Weights of a small audio frame classifier.
Model: 3.64M parameters, mfcc input, arch jasper, norm groupnorm, activation relu, depths [3, 3, 3, 3], widths [128, 128, 128, 128].
Training: soap at rate 0.0032, 16900 steps, batches of 64.
Data: trained on drum patterns on synthesised drum kits, 26041 training examples, 41.5 epochs.
Rows from block 8, named by matrix and row number. Rows with one number belong to one channel. Each number is 128 + 32 x the weight over its row's rms, rounded and kept within 0 to 255. All counts start at 0. Numbers have three digits each. After the name is the row's rms in percent of the matrix's.
# convs0: first width-9 conv (model.blocks.8.convs.0.weight, 128x128x9, standardized in use), inputs 0-15, a 9 kernel for each
# convs1: second width-9 conv (model.blocks.8.convs.1.weight, 128x128x9, standardized in use, transposed), outputs 0-15, a 9 kernel for each
convs0.63 098:159110131120140078151177125122160105103085115148152207120105151121129146117120086129145116176100149127154161176161137120160088136153114125146196062126137115139097143134131112166096094093148163112060138116103152118140148130138148140110115105092110114113083135115157184089129117081112134156145143133137145141102140169107129114087112116136074123151128165171167135159135072082089071139138183162146098157119160102125120172132127123101089
convs0.64 099:088129037127149199142112158134138103123165123123136089171140157086099189123115121107135152099117132093125144079099152159128085083114158102132135081156113155151057162080111127131168096079109136132138184152152120116139129170140145090093101074081106130124143153128179163115126153147084120156136080153128148150189149129111136067201175130128119084070094102063104112126169124086154123204106119100102124122162104107147122157079139167090050
convs0.65 102:109126143121121105073127123105093124171180159127177128140119098087053118115102142145099081085090137072157122153114111102135122140149150124093187122161156114155063092111154169212154143122102129129132076144145119103132113136137138110130097134140138093138113208138153101143092117159115106126127110140101126128122093154166120077145125112138139139182160137123150165165133152136146139161142135135105128181188094122104140120108121173129121
convs0.66 105:155187139042142125062104181143102153099118113105142093114162067124152095133100130147154137133126128130151115139121131087110142102141084143138131134107174069158119075129120132202155106073130084158093082102133091078161162054132120123099050121180182202112114089120125132152118090137120206148153089105154146087128135105127079084130122128165092129192156111131141131131179142068159115143170134122093074144114150149073143110093167145147154
convs0.67 094:165065077054091117177194100138135110069138189140118113114173121146116097076135132107149127163179111138098095124085114125152126145089144144132089111186136143104113158172158071119143173140138153138115086175119135178081112121134189154129176112130166135164120078168158151106114123143165128109134146051153134117141074190108105103075086166087107181170128193151167140092120082102038150132138190159162127116150113105100112214103184065103137
convs0.68 098:155142072130105120096144133106137084128125119136133220204129143134088080106099088135186059120111127136100121147130068132164141111045145149150134164190135136146114092121105117171126140175141153164081103133073085102103109126110160102139104141134067149103145152139140169151080108163153143149144139105161151136200104138122096069167141106115131132100137121173098092145178084126122118109122157108095153125133186114124075165108137153113170
convs0.69 102:114190153100067110114138093075105125059148095131117168159110180163086117177103127079113155017109164171076177094118128095138154113123118114100149118159098183086107109110127128140154119148134139073159160106109097108107150078133126111159122168131131121119120138180124161039180096194105160076123103086130108114179126131083129143141139065118138119167133127142136097159103142109120149161198128125115106142079117140175151161124099076119112
convs0.70 097:086148065101167191210157084112169105143106127139182132159155172103162226174174047182169164199171080105113042115120137189115103129092155105091101159113202152103107188163095146162137138152094088191124188208141118148109143131133174148121083140147100146150115110146147105115160108116140126155167141162122176139155164112154142144121214120145163132099149135195171161125142110068131167137224239169088091123103141132074160141142031081177131
convs0.71 103:104092135119137124078136149111084118113109150124093097147116079123111108093100176123129095140115114162140104168147135133087115129177123161141127096092135097106102127107090148103110126148096170085131120104128120126049153141133158156133132108080076084093099126131133159130047142148178156176131120125141117086071177168163119136159101111092131125110120099150092146147108091113104136171200147120134101143124130117196140023113169133136142
convs0.72 102:132180122128107083139160096106129141079101119105130128113083089122146095162110164143125187133108133138101144142123046044147107158081138134162113159131169128086102222151126100193134081140114122185105114124149116164167094108160096141110110175096101137094176150157165182139151203101135083131115128056166168104122118156119116176116121152177092074148148100141128087185130115122075145138140144188076101175068147098135112074164093103197083
convs0.73 099:158113098122149123116115144148119098105106097088130122139109169118108155076097145123133143108124108134130138149145125125116153160134148122159134121084102143136150088077105125158151115099134125130145146116171118126137138098131093115113118095115127139100094048118085148164108084151109120099081073164113114044148119176197129095156087145107121104093135147123150143208169212154093089129147085076085119146120162105120130114117170109073108
convs0.74 094:097109056107161175210200090118123149097127072138133130139102132136148121123117147151124129124109142138143139149153141189142113169090137148161180116134158124087062115110168139134146123097108125105141095108161133135185110120109173150148132153178122104117140138138125154116131124165129138121101081051098175146107159165093194175136093135139179172112123115157082161086129094096110159176119110107109128122088123160130137068124118137083119
convs0.75 101:055141140141105198130150163092114150128135179144122178074053140090140191163165101097140145159157089156091115104060149098149217161156079101143130119180173143134120142161133192176101050105113175104143095127151143166122156119146117171076129128193150142101128085153123114137172184182104088086128122159081137176113169110162116141113073181116133116148143167162066114134116126164159146197094024060114190161068122133152131138163093093078094
convs0.76 105:120103105126100163196110161139091130141078162114116126170148114119135164083129108163098186115148083110169162141149101128132070138079184109061169152168121190175111115156172145096103150109089154124105153099121164168182125146120089191126125083154232184153141120133081113118083166139210129091120123189098134143189064134138141079175109105133175206121172118059125122116140106154168112098085136116104165104085148069149098126103076176142103
convs0.77 096:110191101120090117096139141100117141205138155070106137154119129093119140158109116101116121135166116126112098143162162110115106138176156121119114091141116103151092083087172117133111167150110090139164124187121141132160156135129133166150138171163091144128124144138155108120156130109167137154147161115127097136140137154118127160136153064138132101134111152061114140118124105152157190147091114088136150146097102148158148122086147108099177
convs0.78 099:145071180149083081099131110085166132115100098130129153193073104114113160099130115156105255113134133213111088126129140099153138163100100106127084127146111185065109071158115102111154091102105113140139054143174141106095128183122109144132158120201135120178083117150113117151039144204165121091134148146136113162159122158111130130132097114151133159136129106170088160110142115111104087134125146074141187195170069161163145120100094135081126
convs0.79 100:169116118112127170107115115130038115084162104155152175119116132156167110123128165067147064112159148102158062111144144070095070128118153125142135108123104176097170078098121103134161101129133136116185118090172113116117071086157129119119177121137195137110172112118128154118092154086128181145132040145130120143146123115136120132184188108097103146163188136089188114143109124102127079150156091101186119111132139115133163079116129186052085
convs0.80 099:165164124121133140107140089155093109153159148152142101136142097108078124121099122120114108157097226118084123141185129137108082124137093105105105136110131161107188127118120109164151169134090116103137124066101080109135098133075145136041077117135093127087138198116164125113114112101157140128154191153143162177131138109113115110176178160176155089126108193167125104164140164087139123096149138080142155221149110138162150035126054152120108
convs0.81 102:138093089142100106159134146081084139084150100104204131097083173088107086120124162146137144077068143096157122081152123118109178176110104107122088168121166070167130083086130065164137107125161115097040138167120114154127184077132131127118076158084139103114165121197155175132106188162105149109100107146154106151116202155165078143144173098117137126166162122108120145138101139134122177152176113115111160177093156160077103146120116125043174
convs0.82 107:127011213114084130156161109075070173078131142137132142123162098132162163132143142134085147123141129121150148099126112097126082156112139104139103107139134168117130123090177165174152107103140122108150162123131138149142074150110105120160118140131145183154072142112092150117108145161161168122139084171156101140162110108147137205160158135108164160113121118142175142162170127093139031170181113105122122108138167101002217087132162069141120
convs0.83 094:142138091095116093149149073097109086125164104108162120158142144125100089109122084157111167149189135137173142169131143165147146106065120142149083097149120191093146088090130189163120132165153109091103121170155103171129074155210096099157159143156124123134096122166137218115058112131074148108188119087094131158155084183126087144094162145125108169128189148081119136182147155086119156114078107075155200184080160177171102149134166113062108
convs0.84 102:120162178106135160138163138090133072127109126133137137133125103101128162101145098146173120177142101146165095138167054090109109100093197088150072122074083167140122164085098132102133132183114114184131093142177150116123078108077105106173134078138102208120129125160138164125114077135145074137110138162071173102175104142101130122135133172131093122154147118110100118088129136089116164178104152110139121097158069118125113108137106070143149
convs0.85 103:156108151154154068157092148170136160130087130093090132128128142056130113076116162080147091118136175146145102128123074126099152134092085170120147089131096175031054186139083076127140121100140124078124115114133129155149154117123108098189121165135100128149162117141129099149137082162109091114122145127112118149125105117119125171110105132141134118121134101129156100118085176072148158162123164142123071194140138146059193148183123112078053
convs0.86 093:119154093110142135110142190108112114180155190132140046118163110109146128195189151110108139157151107139101135115128092096085116137133084155157125135152131146136130101083110150188146130156072123127121123112129113119103088117117121099096166122108097136110091100157140178102171099128172149157118140124099102172103094117099101124128159143125094142182114096153136115145084152143157170153139148112175129106124126171119128097114110110177141
convs0.87 096:129114094149133116071113123101097121091142152057201098138122113091118121144141095120178138137140167080142174117194120067155137156083092109058218103141112110152092147145169130162187094084056092187184167131090113125112145108149100137143151124118142135158165145108119167115075145133126169129096165131183085095094099151151081107109127076093107144082169118147123122056106126105092096156118151091091114063086137137159105136090142141072168
convs0.88 097:167075032132139089146130050094098097059137078124139143151108135152115189091092171131160185080122098158175103146062136110158183130112171151133094169110121084086136152075130132128124168123145142081072112113105172138122109140160138099148085109113147125083142144128121165090111124064080093090125122146133123166122129134114107165117126093119139169172097164100109137133114106100092102057165114126121093108143111152147124143115113124136131
convs0.89 098:145184116140136187170083080107120113128113124088079103141100146145140090112116160110187122152150051154118155117137172163150100104095131100182113101116097141108147113114145133098094129152123090122055163074042131124035181135172174102142110095141106133120092078119119127175129098139066168111106182117101116157095171041095105117117105104167118112158158111100164128176111137119145125127143116168098125108121105193113108173139083124221117
convs0.90 093:200133157117105183139078094146135115101052139131114146140115152097194065073135203120113171117135092192168119137158128159184150077082185178077128069146119158143082144149098176089083147170136088099115099151157182192107129138119177130087140150193150126142098125140129130160161178146095126116152110118114116121155153139148156117140159181169115111116112074096159155117101072145108103120112115176107132138143159190120081124136182064134108
convs0.91 097:116100130127154155116149156130124149077056132098104114108109143155152199192099160093081171132130130073155195134164167123191085106127188109166176104147172132128067208166184108088129111123078132100138082123163122079123161143132198101076142129138161089144128144103167049163153141117132093137148095171112086160095093103094091129131139146112150170166155148102080137104120106141063121153152155073176147147154127093152144126167191125134182
convs0.92 095:163172135156188126177107060146180137152080044110100145048122146126125087108063140097186160140097089116119146101144132122145128124073171116170134131133122093132102207123110132146120147137146129157145122169119163113175147158135179122175154109092084161121122124079156132130098158186113120157108122136116153201161101085112124115089053144133142109140162121099148100127133080085102090115255090169171114093142147124163134165184095150119122
convs0.93 101:154177117105155155079126139073152145126153110130157158109164117117111147128118161088145137160076112157126194158116129161162126155114110129171055102083112111143132106110114143135130100082187079213146093121115142175147177172138155132147128178137104128171144125109111152093204096089145134153090104123105091142141125143041139180130132093100138120129180097170069134133098140129093076155153115157119143186152121077132135118172128150107115
convs0.94 102:116140154069182075095127069150148049086109130179059122122143119094115143150153185139119135153140100066065098124105138149167073096113099132165145122171082193138113094134054142166126172155106144142109103156126102120122155110096085111086136105134177100113133088175140187146122105155101072132134084158166086143115122138132123061085094180125079137083166142163105198163124148108165039150097164140121101086098159180179154172157035147146076
convs0.95 108:185112105157098109125083136131103174084088115107137150096114091117094106143113177130140189132142106143149098104095084137142087130141156073145200083178120152101160094115167103153193127099156168145115131117126143101128099152148128120116121131139164147105151207069133123152109149112137176085159130071155098118128109086152100115136157168105117109092102139080112107139159164083102069134125103160152150115150138149107120125066188149127143
convs0.96 101:138181117116091147061115174164094129152143125117117180165152057128121083145165134128143107153179107160150167140097189176096085178126105138125095063146145147143103149147102141130158120153092140161117137094105088128127179158146049122172115137100116159086172175166105129136164135072161203131187143103115141144120141146159137080137148145140108107124169216153132150132138126120121104126151172157094122123089141060165167137118117171133105
convs0.97 105:155075131169155099070152129116128097112185119099100141112100091093109097155102135142105153143094118111143125111098145090116123149108122132132125164201135120084144119117071133088132135125178134138155159118103151135156113102128126136161108148144209062133110128123102105069148092165156121126145113093170134116090102146187129117163153129109153097142157153157147143091112203120120110079124156123144169124141118136151119134044140114159140
convs0.98 064:210152136221149146160128135163108155138138136130143112136112117127101116105120109131107107119167157135140166163133143161189118144152120161096073100111107076112073122130121127130122105130157189185166138141183173157164072132141099137123153128092110123155144100097174088122117126074128147145112147117118096079084121102073157123139163173172128102126094104158114132115129178124086136235110143177136147169197158119155156189098164126131097
convs0.99 101:118120129113159088124129152099139124136112099145093169028092146102124118090093109090181066119130083133139099185095080155122096150149097107163074133121103124124095166127137154116120131105124088093154132121126063117156104147119120087122121141145166107148091162132088135191181107173143146129132131121112061197064125124143095113146073168178107073114120158112125148125147120075144085154147066122155106126119087125145191109158111121155092
convs0.100 100:142138115112149128140098158096146116118119109143128099132133087183107178119127156138149155137135088205144077086149125148068166153115118124094125098128145159149121098076091100175168209158107143141122124128105139119099114125121122228161108133101130148127146142179111174122146121132193076113144133115167103071173088096168156117100225176154149118178174131110157094115111161113106134145079079107138113144135134210054139100113189110146195
convs0.101 094:139127142125073191150117111130089113127111131094150145154105139080134118084156124105100107103123086130102108095095118120167128161122113115134112153073120102089133157137132161151157123099090106152151175124156136149125078142141113133155153087115117144119141150129119112070165146143147200149110090098122148106126164156085146083120121093114132100125156122091154128107162125129119175138133138130147148167148087147147129174155104152074121
convs0.102 098:081121128086112153135130158135102110052150131048146180108104104084114117121118134119095055106108114158086159136138180155079078187147133141163141145166160113147138146132143144158195162163074130073131164117129126092145081152097142157134131134131149134080137154109075152097131115079101101124193099158090106131201103065158155110086158179117137143117194187163121110171117122139108091137118100180172170157131125098099121099145142157148107
convs0.103 103:072152128108193116079123114132151104145109133082129136078107107106165074081099099120150160163159125172109110126127177159127142100165144099109149128105093125072143145169108126099153126113109127143076089172137158106167149156158114125044146108167120084241150117097093085109065126172127126208083122076099183196095132117094171117133145110106149147119117156102151150119106131111082094153149136106093147165101122124166140079145187156100118
convs0.104 099:120114139158135155102125107099036164161110187138173113066154123089090087125106124111136060163079169109141142110161073089166114119101152147179099209158123133125118120151118111184101172160120129128128119133127131113185166199165136134131141132098119142138177144109189135149143083152124160193141162113151097154110143084058158068123066101170102175090161193098175115227089144117126142123179202111069105113128124109150127107134128130082119
convs0.105 087:149135088110154168129175147149139166160166128131121105130173147181143078135146123138209169177137114101129132095210126117178150126137101202122108155151064110121100098102201144094120184127061150167134095126152161122128095145162118140098127109137103128120084120164107142118160155150146185078120141145112157118133112157094150124092142153151128174144123140118154099149154138158101112186142107107078087107160083144147142133144117141094072
convs0.106 100:123111128110140100120139072124094152106043143127164231195130104131132090116060178103138147172123179117088140137150120129123142103090148121153136125142119160099110142166142183151118080150112153143125146104093137155117129071155155113113146146157165132102136159122133088110139161167150114122126092127089079070056108126136175221119081088121158199144188136149135169164075090092169157124121121119123168171119135126171164139152158082158177
convs0.107 105:157167127159140167131137151104169127153182103129156086157105157107148102137103148067121127109143154103088108143055130140132139135157142107161144127113115097140130112120132124146139172140126166120128141140155102061112186143199104115169168113140074160122094108100110077134060130181109128119127037075132131131090144154201114130113120129088111130134137117080164100078164168164135181062072113143148146138127128116114076166119124101174116
convs0.108 100:144122112105195100128090160140147154089103129161123127121130111143078071066155125032122170172071192130158088138132118117106128148095133104105128112105143048089064110077141101134062085126167131068118102109159085165159107125103105131126103116132135138094142158101155100115080206143116135089155158125141151062064095084145114092092146158124110124141133157136130089167095162095165080072135118129178114104120088120156191124171133077148125
convs0.109 098:204104118117089146087094106142124102146077154117145174137121102178123088117135123128147127145114186161153126151161063132145140090139146121117136124212162116185045154140140154151137122116073168122084166185200131161133218109140106130129168125197094078099118177117179105181108108098127101166146132131103161135068119062170148148092116125140111146121161145136064106111126107125132140182171110148129183077139125131113063080107134083113189
convs1.63 099:100163168173158119138080123104202118095113160170129119113134067130098134136139179129114138119108137153137118123125134178140150179055123096137097107121168120077124069127114118113160116115107122135138105099100107202142088081125079152127127110135165094138082115162106143144082140121195134152139130055127083108121152108131143114155094121150194110140149140095136187135108138148145125073113154146184079116113104086133158102172069111119104
convs1.64 100:100123106134133155133092147129142053079129118120096171131087098114146088103135056110153107115152145133121088084105124137104135141154129142137104126131108090094112137162095130134136173138180108139086066114081106184112111130120112113123065127084124161135098102116133110118141169154141104134092169119118099099132164127118153120136101158093109107105100203112121122128087154111120143195142114100165125167065048110143161126194135113161151
convs1.65 097:098079150119128138166178138102198131090152121114114097133127141095092087097109107095096088088121114086100103173129109143119127086123184146072111122139070075164107097131096121091176142104071055192119137196128134098110117119151137097123104112089096144074112113114084123136163141170117124123094118140139145148099147155163119157126108143115107112169100099100097127137084121131122146018124168099208061115045147117067110141125141168151115
convs1.66 100:081144150096081111166049141114203144081178147142049170182131216166163147157131152109129092112152193193152189162129122117138174065080091130142130180208142141145140141088147105154076142152185162203091155124170200104086090152161177194146178160161116132144168122143115147159176154160138127110139144147129118104146152182135085122122127117180130154140138150135071171139146074147156186151131142106143165192113140114107086169144111143188114
convs1.67 092:097149165168130138143076131074142061114080128132198108084115122124128154131136139085128092064134143125111171072097097055133101074200062148179132116134100100119141162133122141073147103113127129130161134071129170134103125070149104090098132131115080155083097157107157157076135168178152180149107138141107141097130081142117133126134164152091104080110195162108134161143076137057115026111132088146125170142118081083119133208153137137155164
convs1.68 096:133099108105124167166150123109103154117126119122111113149114105101119142177129104149129133154162122151169188110098091151122139161214146097174139127126115083155109083114135140100131191132113108112127138211106135122125174135140126157164143161140178201168188171132112156157151149104211104118072151155130128083158130189056125144183131117136108138128128126087156184164123120155118128157097104095156105125152180146105116149142119042127038
convs1.69 099:104106109113126135149125179136112113150181084092117140131126132105070106151106109114098144168144130149160109135099137110110112127149100088156181117113124116089122152098138070100169160096173156103102170187144099146160136128135135088144102176134079184146122124161073127142095115079109118085192086187160156051170114084107114078146145073121205132086172133112141109088125131129137153147122179170184086138134077213113106149143186068116151
convs1.70 100:150141166122090106118127144160124083132153136114129130080123078083095104095114127147153106092039110128081094121108089085088177131047174087081074090128067106105089186124159130094085079119111148127097166150141148122117112089108046061070114140140057076113132098110108166133121090140119053070080109132126130103142126082051152067091157138079106107117094130081094111180146072140111085139114130149116083174144109124078114081090087116079140
convs1.71 098:148143061064113113111180111103118097129114104123177118076116074113120136108072151148175140110128153122124096078119178053086062110149072128106113107118113087062152181134169201109140142162145141132081101118131165104080137099105128154088086078125199177106119120082092081136089112115176179084143167147089153140174138091125077152093149110140147134126158143107123103123099111106129047181145189169083180109119072164078180127146093168144197
convs1.72 104:078116136069185167138119148160178107137131164125106133144122143159152119127126094128112123161173161164120136123130095166139172141139133129095135155089128087127085136103112099183136124096118146086073093117117136116151134150171166107144125149096076144129097087073124119128129197089082099174106145128168123160173149084074146154176093069134152098178079138107151107121147109146161143073126127158172141093109090084130108061113071133173123
convs1.73 101:079093103169159129083106090203123137149072122150062136149158124133155141148148137093133144113158174175102163106079130168109154121119129105130129141087143118169138111131109112116155095192100133133154081109142155123127145139191166175139117154134083151161124133137133104086144135142159149113116134056099146159141121152106097135189101138107114108153118140197128132115101123153126135118111137160078068186173210125111111194126109127121172
convs1.74 098:180125078123095150109138141086137124090133144107146166087128173153168184112162101134171103071107117133146147127093136103114097130112144095115083141144084114103122124158105110168097088142109082139129135109152174188151146140127124164144125127167131130123090107136154145145121098129064137118114063195217083064159140169155160090096109135119137160155087209119090155123156205152171145164116155094113111159207152158101140151133158099059149
convs1.75 102:141089168145062070118135098071117116130107143063106143160174134117125118111130151151175112137142135167132122106175106056199154115175188078125141184162102099123111140084153137136188142147085127140187155062074138081119144130130110095115122125132175101113152142165120121179118149121125124143165154141122165110162118137172134120126173157053122105093120165137114138090125054136073071062090156163138138145065147144181118119124119127093177
convs1.76 103:149109152165121129099142149169109143196079174096158181130087156134102112102102166141134149121131185154124139174103147122135106217107148125095122131113148126100144154135111164103132118101191178142109092130168126134133195161150119114140092142130034183141106118135126080117130158147159086161149077094117096112146124108162152116095132102135140084106113167101183084165131143166089146135116099137144145111138186048133202047128134175149047
convs1.77 096:197101141196136121131149116077161126127083155174090135130098116096104151122140122143159135113128133144103100164111127144124100164109141116129108126147141133140080132190110080125105178139090122114125158084119129169154144135131098106129125112146123123175174143165112108152164163255178110143136115144120116153192090166150154200187165106128130140117172152108187226154132153123144095176094116103152088129121125177174107153111152099143140
convs1.78 101:149145154134124106083119072057111118101052162174063131128134095111151099104160124148164135118161126144109089090091122165123114174164124161139095149168085137171124095113128022169140097146066122140210093114161138128054138102153127100137095115121161130137069092108126165120139161109054106117106175158125112138140111149068162177155094119159112206159130116145101094186125126103141135161137159140097134062139122121118119138159156172121126
convs1.79 101:101130178178082129197074139093157105156123091115184111118103124110137157127121079147154142148115102107095150181168108194173153143084116191123123106069075123120121157119101151144080122185115116116085143117090101119117131081141154139076132099113121127053132155097109070171131119143117126153099181159112062109107160168143101146095161100116096140172130102096108156159235162061122145074098142150197049089090117117132135094138133187074137
convs1.80 103:161111153144108134047141122087106090109058161131118118125095103080127101122140075063063100093094109068102131115065139135130136121129110142126042105092086146142098113140094190169124072133169083056167108088108085100182122136128105085069086091149153131141149188166130126096119156169118125172143109120135119098054104088136124100119131087080068070124099063094113087079155131120077096153118189088088115128132148083128096129117135154164097
convs1.81 099:136126104134107126193167160151105101143112167110100166109141157130089138116170153113103142139162123169114152193147124111149152152144138101129143160141136119162128099032125087129125083100131102121155120112118123177149152139140139159138184147124144127139094109119162075157138103116120101105167129100098059113064177124111112148060129131073146110127132091100106144110136151131187145119152175164121134153125117160107194122058134164080113
convs1.82 110:124136105124164129124082151120111144142173149145183140120109096134127131128104135114120150121132121148130139125163132143121126120217129134104146106135133095137112101113106127117129160144139137129114112200094157080161173101143137130141138135125121159167138141085176048147130100168129168095158099162128095124176088135154089170190159133144115135142118135117123089144115126158139123107082130179149154158086121101153144156137118144056117
convs1.83 094:104127146195164093044105142126128139096145090129159099051062080064072106117139149140122066065052041096135124172098104143134130119150158052066080082087139113147255175100162092099158195081149102143152128166118077093138080104110069082131142127129099136112129099151100137117102092066101103092153144138139106122119037157171106120077156109121119114159157110109113117068130126058118108122092128129192148171134096121157155127125110076137096
convs1.84 100:139130073192143157158120115125128128099099129154113110073097083126135136137064153117118109100075112081140101181116129146152105151087127134100091132093082154124122124126092141108161198089112182058104139109178103131116100129120143109108132134146031125095147158126130131110127119154089123113169112092107128074097157111113068067094152172133155134130109143082167088139123116153108126184071115106103087125130206108154153110141106158155075
convs1.85 103:099118138112131092098123088171093231195109152119085138081113157106117149133135153117122136144124121096082123088129147158052163159139115152178138135120150088140136106106078201099156108216112162125093067129121117142120163095130115146101098130119155152034117103118195163159147111116124108137125108131074057128161124118132126154113140099111096126094086166135173047255069136132082147125121183091097106170113176123194096113136159093112157
convs1.86 097:166135144129072076082119167111146105109109157138119101105091162111102079105090130163139140106104111093110097171157089131124103094095101178107060110140163097111096135189133147134129110113100011126103077140135070113131137097115131100096135102140073103085100104108151137139090122115100095134155101128155127126140089103166110165127175121117113123145104098082124107119130139120155154133125103111119051137152089075087093121097093137175102
convs1.87 096:117146091139142196155167124135128114105098158127106133123115088112086101074077130180133139105102070111109033154200114099132070114136128109070127072099081088053141174177157139059095101130169100101129093152189156100018143137103099119095068139120133128166044118158148108103159049115112131100103102166165167137122126067154134209112122164114100136149063053116146151107159150039134121039144157135106117145148145102117125095169115131155138
convs1.88 099:110101133103168128120111153119132122110147114139146064134129094150096080100095134113116097086141069089128130164099101142132115110124149112136130098115138062081104103144095098163088125192172102163124121097129150098162097151111141135140130113079085086148139136134149121106128159090125112122073119146122048124096156165169129054133106074162131085120154072145129102130133157137085163112110117161132161111118155100098121085204192115115118
convs1.89 099:091065191145130094128148078161113076167142130145092141141109114130152141122102070145125141145078178140087073140141170209136082108065095095104043148123136093139151119161151118161125126117123138122126129139117177101094105128136108105157131142138077092096180172103069150111142164169147110122203159150169153138097140114102106075073111094140123130091133114127168100104157157113153154185076061169111106178143173091142179107157149179088126
convs1.90 100:144122147137094143107155170107085140148108118147120198110070102083080133106121124120136043115093089104109138131176089111146113131085159096039104058117092102123166140126149144083102091120143091110067151112079121139058084077100097077085077118119112116116152144107111161104081066156077113121152182070184067124036108116116143102114099143178056140115058101126149118071092123080113122091111121133094145093137082126114104126036149118060164
convs1.91 097:085104148130076124159085139203152119159137110123075141085100144094105127073083083133133154154177129107104134163097154155162130120069110092150192181126109061177034102167124127164147154198143190096122118134133175154158139152143149109139130116086163088125093077110098108153160138152131129121097141133134135152142132118115106108133132117188103172206154166129171134143141185128123089138115140116126169143149156152093109064182093104117125
convs1.92 094:152109120112080133091122144149090165143139104145117167116109109093075083125112152120149161153176186125120159144117096105152117138142147136167147160097136133126097154122116096156114113086055117112144182146120094098037191173142146120109101121123149139089128110147125148134148097139132149120162130118154139150106081072095064121171180147214143112110064053142163081151117110117143158153108068095070116120203196146105139163120145176131095
convs1.93 100:181176132096115125119144111115125151154138104159137062139109136100103094143118115148099110134118112094126175205167146117113144138199082097097124095098145139087161158125137105121137190123177120130062075095131147173145109119089150127146133146137113158107160071132139124124104148109129092148151128141126173103135132142155115153083123113084110167084178147039143124132135164072063166160139139120159092098162071101151124125103133117108172
convs1.94 102:167116127162110098142130081147127088158143115141104117110111128160107106088117125156102081121133116107132163141147064091143140050144134098102127116143069101151084157099154078130120155139111098119147124110119110082181155119138130128135140105108163057138165158131136064131168097113170100127204132083153105125093180144153159061160103147125167182062162088086131159239122128051152099143176170108140090030070187114094173103167090180125167
convs1.95 106:094092144151123121085151155146119157186122144101135163156118144143119132119129112126136153171141156120122111116111119185156049131153141152119153161125140119105089082162113157128111128099161126183138169071182206141145162114156141150146134149130117099092145131119139084155119092100095125143104085123145068182111155133163154148079136093157110096125085128106151086199134141154128141084125154128171122116094097151115170100122124120159102
convs1.96 095:107132082120189131139169089094126137113167122140117141104089132137097151110119103093128097117151096136109099150181096184142138141142133122073150124155115138143158139087160114124142125148112087123146118145117083104125129122146099125148103083141129146087133112147163146130085121169085107102088119204099136111141141108101130176120119151149148105145082147131139108071189087159148120157103063085128106146167186163158144097131129132094114
convs1.97 102:135153049132101142147137073143121217110117143109079152108104122166167109152126146090098113137175150167150123098182163106096152162126127133160132113100143095143152131104162160095156115134117176101108101094129116148121106141162130147126133130105162133086132108142110121083109140101157098150179192132148110050122107159115172111179094122148129199066182165161156085131187162118145105107128157152143119106092213118145098155133108105161128
convs1.98 075:164102144113105122102145124151146128111135124052161096088088078077072097116112106113107161123108110085118097088130089109102077036093088068125099099116071128087090170139177118142151109152179076108131097150056092143149078141109109097096128086109159138145134145095157188171158129164137104092132058140058112071095119105125075103129113120133131134159145107114123130130132117084131073107148135116112091119127166137113162154178143099096141
convs1.99 098:103083093150104162126171096080140166097179103132144105127132129143094087175133116099143149132131118099104111118115116161138143132105107139131097162088121114147164099167186166108170071145221088079137190077132125120129142113115107108124106143097086090126120138123156111132137141172084147111107067153133203118148134105124157087136143086132136080154161126114166104152145120131129114117128130166100132144173100101124127150096106113115153
convs1.100 095:106127157135110051136130142150086135156108162190074085151151087090083151131093131112111157104089109103110083059061163123115088119101105110117140109084162173069188175107128105184105110092125089144098125127067096100140086114108078113090092143109129116143137123162135140131112085136105097107110088145167146113104103141125163123180184109130111097134091164096118102130103193106135062090057106144119141120169149146145099165154108106088084
convs1.101 099:165158141126104124136185163085116119139167127155104139136104047058079091128106146120114131107121123174130055072116093105147155150154102134120115120089096124086140139125069115100115084115135082127152137157103150142066110096142100123095069104093061120114127120090142142097167100156141190133134126125102139095134109137123086089080149130114153095110068092080185141143157132087119086154145154145156104106175105121097139086122124103094128
convs1.102 104:145101138094137154108094204091179118161120078120147145123112108124095112119073122139100117125112122124125139172168103136103153079088170169092125117106148118169108149145181138103145088181153077116153132202139126190120145111145096103128072134096106095182181097127131149197090126129145108092103137136173178115141080107142123121168185076129117157188078193096176073136111156083150088111148125113106096084130163091098168154120149118103096
convs1.103 104:106128080120168105095088151134123156137144049109153145115102155139145074111126135102122101127119167117104116107090150109167111086177140128128134141176096134108124165136161129135080116107135083154142143091123112138123105126126108107094134089091090167132131115099141197132072093108163159155097076121093102133105131117125137141143117145180090163088159073150115109186109115136160125100094118175169084159085108094143121162139090169107127
convs1.104 098:082183137168095113110095155148171094076128145154062128177140141148198133114111115106120074115095153139169154107085148118136195137160064104157159139120148181106114144120159106168131122096132105156141188106119126068076141111130155173137152140134154169168191123166104172065181094141147146135104099083122073129122118099139159151159090125126092166128117120083159076171042109062163138145157119130129124135128073083130138104136136164114183
convs1.105 090:118089140125117048137158147097116180125139096158106097071112093100061094108107115115118155159112089058123081174118089141145080094093108168141120119134128087105139127119131149082065096118126156125121123100105118101042136144136110135120106096080113089074123094101135141136096152113116133106103113124082156107141145166099097105145137098144123090110165122123129086088120127100106116089120160080134134119114093153110097167132146137148093
convs1.106 096:106105133112147167062143093173115117128154140181164112119124163111138148146135137103146132155120100078137103136144138131156103160115135086138135092161116123118149128147161182102120156109172116126122118116108115122141132104137090117153164109121118180118127132092130159154171083079100115134137142134124123090104075113138104141114096115102110134115177176110111127142147140110143127085059113091114167108107158120157132106135099104130139
convs1.107 104:170096063079114155142146118192137120169150122139142107148091117115124108150133136136134123164182114135161062124108112172113104200080091163109149136107112113153161194147131103133128117169124156127145111137145157084103094133082127122122133117135125137080132115117167139139153114112108137147130161171101118100154103156132128135209098107177120123147121107119144159129110068107186128111163142128119114149186105126177079172118147118153109
convs1.108 104:121121085143133065113132177139154122084210124162116066119109178116156133137170155105140123107076135137098136126097116118102122106135143134154180140163109145116109124164108141144156189097116124067057110142141132156116073118123107090109118107113085129135102134076115121124138124104045135150108129191112117102131160121141133117083136084140147121138140119157137120103191120123113153144111163080075123165074087138158108126145146119114150
convs1.109 101:116116147152148146116092040158061112126151126156120160126123082092121140149113145142140122165121126111119124117130118106059088150102153098099159141073114131129150136104122044169152168145132150130146076133134156141147128120140101126091083153122169112079146163140157112144122158189154103159131129153043132127155118179174135139134147083130119109128162150106123133149139101129106125135116117152139119099129163106155088130200056155162157